From a checkpoint of a small masked spectrogram model: activation gelu, 6200 steps.
Rows from block 3 of a small masked spectrogram model, named by matrix and row number. Rows with one number belong to one channel. Each number is 500 + 25 x the weight over its row's rms, rounded and kept within 0 to 999. All counts start at 0. Numbers have three digits each.
After each channel's rows are labels from the 100 clips, of 14976, where the channel reaches its highest value: "responds to" is what is common among them. Only what is clearly more common there than usual is listed. The data: Morse code for random letters and digits, with fading, noise and interfering tones. In brackets: how many of the 100, against the usual share in percent.
# convs0: expand pointwise conv (model.blocks.3.convs.0.weight, 320x80x1x1), inputs 0-79
# convs1: depthwise 3x3 conv (model.blocks.3.convs.1.weight, 320x1x3x3, trained with AdamW), a 3x3 kernel
# convs2: project pointwise conv (model.blocks.3.convs.2.weight, 80x320x1x1, transposed), outputs 0-79

convs0.145:507497492438514496512467515501460527504531471519524484540513520504519493539484519523466459481490479535474535496522528497484518501480488521494467487513524546492491457508524457528465511478473534526516461458468492484500465466498464502541506507
convs1.145:505486490520478459519464466
convs2.145:501503476489459480493504493530547478512506533462488517511511508513480500509556474480470508513532487518476538525519509510452503547500481491510505529458459504476540478492523468482456497518489514495484497484514496480500535519544545438513459474
responds to: speed: slow (83 vs 33.1); mains hum (49 vs 20.1)

convs0.192:542479480515526498480536513476489493482500459485521509519495492551477474515452496454485510530482487520478480502511497502503482544486533495473489491540525497476495486494467466507471509476488524499519526508438496486475471575514445472513504477
convs1.192:503507497492571504496520495
convs2.192:479498512531496478531462552475509508475523493513524467491441483475486514505480528484480541471493525500475475461517488533506490491509486474472508483542541497476518478463519529480481459472503472514449477481490532507504513534532510461462498527
responds to: tone: high (64 vs 34.1); speed: fast (61 vs 33.4); mains hum (42 vs 20.1)

convs0.45:480496517507548499500490538497479506520510498485505517497502510545502541556461445509486500501535480462517457519507509475475521521512524516543461497447529492500527540493494482507488543439475466505525520483524469476502495525468512525510504508
convs1.45:500535507504516515492448534
convs2.45:494471536484534493485524509501496522497522510499513503509495521520494501475516542527501487470406504487502467465513500513516492529522500466499503498508512522477487494547487512539454507507485490542518551509513538487497426455495481506465484482
responds to: tone: high (60 vs 34.1); clipping (45 vs 7.8)

convs0.190:488490512497477493464522494524554519526534475514478486497473471453520495468497470489526526480487540506522515506510495469444497496500489516521477525500549549524497483517512480519501499521464492520486476502553563537498514496474496536496528451
convs1.190:477523460483530524477502477
convs2.190:451516553497499504481518497435499517431486517521488495535514469465535491480507515496460521476505450515478515495513510492567510523442473507498525501493529516497517511486490525492512452491489530519508497494491457481494478500496509488484518536
responds to: speed: slow (68 vs 33.1)

convs0.296:461488510495476533517499498487493533523499520522461464460526540505552482492497522531514496493512516469508524534489530485462485509547447514524539530474491472484550496459495490520453530501530531485488474504486526500531489506536482535507483502
convs1.296:497502472496488453486505453
convs2.296:542451434508469512529502482501481462514546495512513492526480496549500522502507463470513546520528507458472492492521490472488503542491504557522494507509485473447511514503486480505518536531504509498514471506467508486500517503479512438516486491
responds to: clipping (50 vs 7.8)

convs0.27:512522491478487522519494529485493515480495506494482457486504498502501515495461480497478549512510488500523431516536500492472538511519496483493468536498489473514494516506487487510495511532497470534483487501574458520439500529439483453477489464
convs1.27:505475497501450505504451492
convs2.27:448481490465455503493516502525528542460519513466479499507545511491528478487522497479502481508528513484481523480448498460486538508468524475496518512537516494486531491468555511472517510496502462504486494508492472530482501501424488516539515483
responds to: clipping (34 vs 7.8)

convs0.104:527479522520511473538459510494519500480518485487478497525476534494526490508524437489505510472486439469527520485493489486482530490487431477479523485483523470507490483505480445478527501540515481512481475520554515505497530452484471508514495497
convs1.104:513533506511525507463459477
convs2.104:537532506490476494509505480496484482464497511539510543517457494507502516469519505437475491437520508509487525488456479513508532503490547515512515531517530482448531522467491484532497492485511483485480471513502529474447484489459537481496476489
responds to: clipping (91 vs 7.8)

convs0.60:505539477518568473499509520461508511490471502538520487533455525480524496496521505520528504479480526523493522512503554521507528511517550508525522538514507518490493517470524485504435500473469512538491495541531486490486524464486503458525511489
convs1.60:496533503520561492496516508
convs2.60:489492520524494480500508486456525493486488516480499529511475561482530510512529515484510507451501440500514522514504491456467465500496506484502499510463517482467505522505504513511458475532488512520502449491515475517520469479580518458499449516
responds to: speed: slow (67 vs 33.1); mains hum (51 vs 20.1)

convs0.127:505484529531474517441485479486494481540509553487529486447505483522520539477513507534446517500485494516480471494509479485464509508503523493512523479477509490481523476511480458506467556459543532527494513513525483541465501475515482491512524508
convs1.127:499484513507506500489571498
convs2.127:528494471459541503509496486484466553551479503479489521462565508518478504488485477500514509542500546463500522521506495539522478468513483477543464487505498506479485504461488480530457449485494491512479496515476514523495473525522520523478483526
responds to: clipping (25 vs 7.8)

convs0.121:539453522467501505507490480454509450526516496479484495523491510503456501535450496526474469492483495469542502512509503516534515513490532492524505478542468517537496460527535445494520462510496461522496496528506478538495502520517498509496451525
convs1.121:499490502499533508495566503
convs2.121:542461531485500474492455516527455483478451500499461524546517502492494470493466506492507484468502501543492431512534501485464504535488488506493471514514479441554484507480527526502523509529511503487499483488527491505500517543537478511510493506
responds to: tone: high (73 vs 34.1); mains hum (49 vs 20.1)

convs0.153:522484512508515505526505496448460522498534472546499537493492508511550536485465519529519492527532478498502468485503519497495512508479523500507490476470545489517494541491536446508486544475499477501542483471488496483466525527435531488512500467
convs1.153:510492500490497450462488465
convs2.153:483486496459508508540474487512476495535474505493515497486521500458540519506496520542469459490521502469482526501497513557463527552459530443503535492527514515458484505513484498526518510515484494498552506461514518494459503499535476534511518503
responds to: tone: high (66 vs 34.1); mains hum (47 vs 20.1)

convs0.217:506525456479493456505504513482518493473526510530524464503510527513465493487541512502524502503523473462501458507474513485479511478433497483480528503506491489503450506526459468506455479462529530468487493526498462480460496513512503495441484469
convs1.217:489528499504525499493563499
convs2.217:479450459508491493501494503530484555478489475466476445474509559505491530468497472468482486506501506550516522483485489475538515504508508471496490480497501487526533529518544525540504457492438475511521500485489510527528525501518475477509495484
responds to: tone: high (82 vs 34.1)

convs0.216:536487526483458513535500489486466533461494516533508484490541514515493510468483482507437475496496458513457468499509482485521550504519530526526488464490497485508497486501531543513492463526479500480522529483501491446527451500537487501522470499
convs1.216:534495501555492498533489491
convs2.216:524477469513456514510491509487462510512523500512513487517536528537519474497507468470542533510509505476532460504506496562515498509559499462500475488516501486451494468520448488492540509520518518476518497517493485542550538510475502479498534496
responds to: tone: high (66 vs 34.1); mains hum (47 vs 20.1)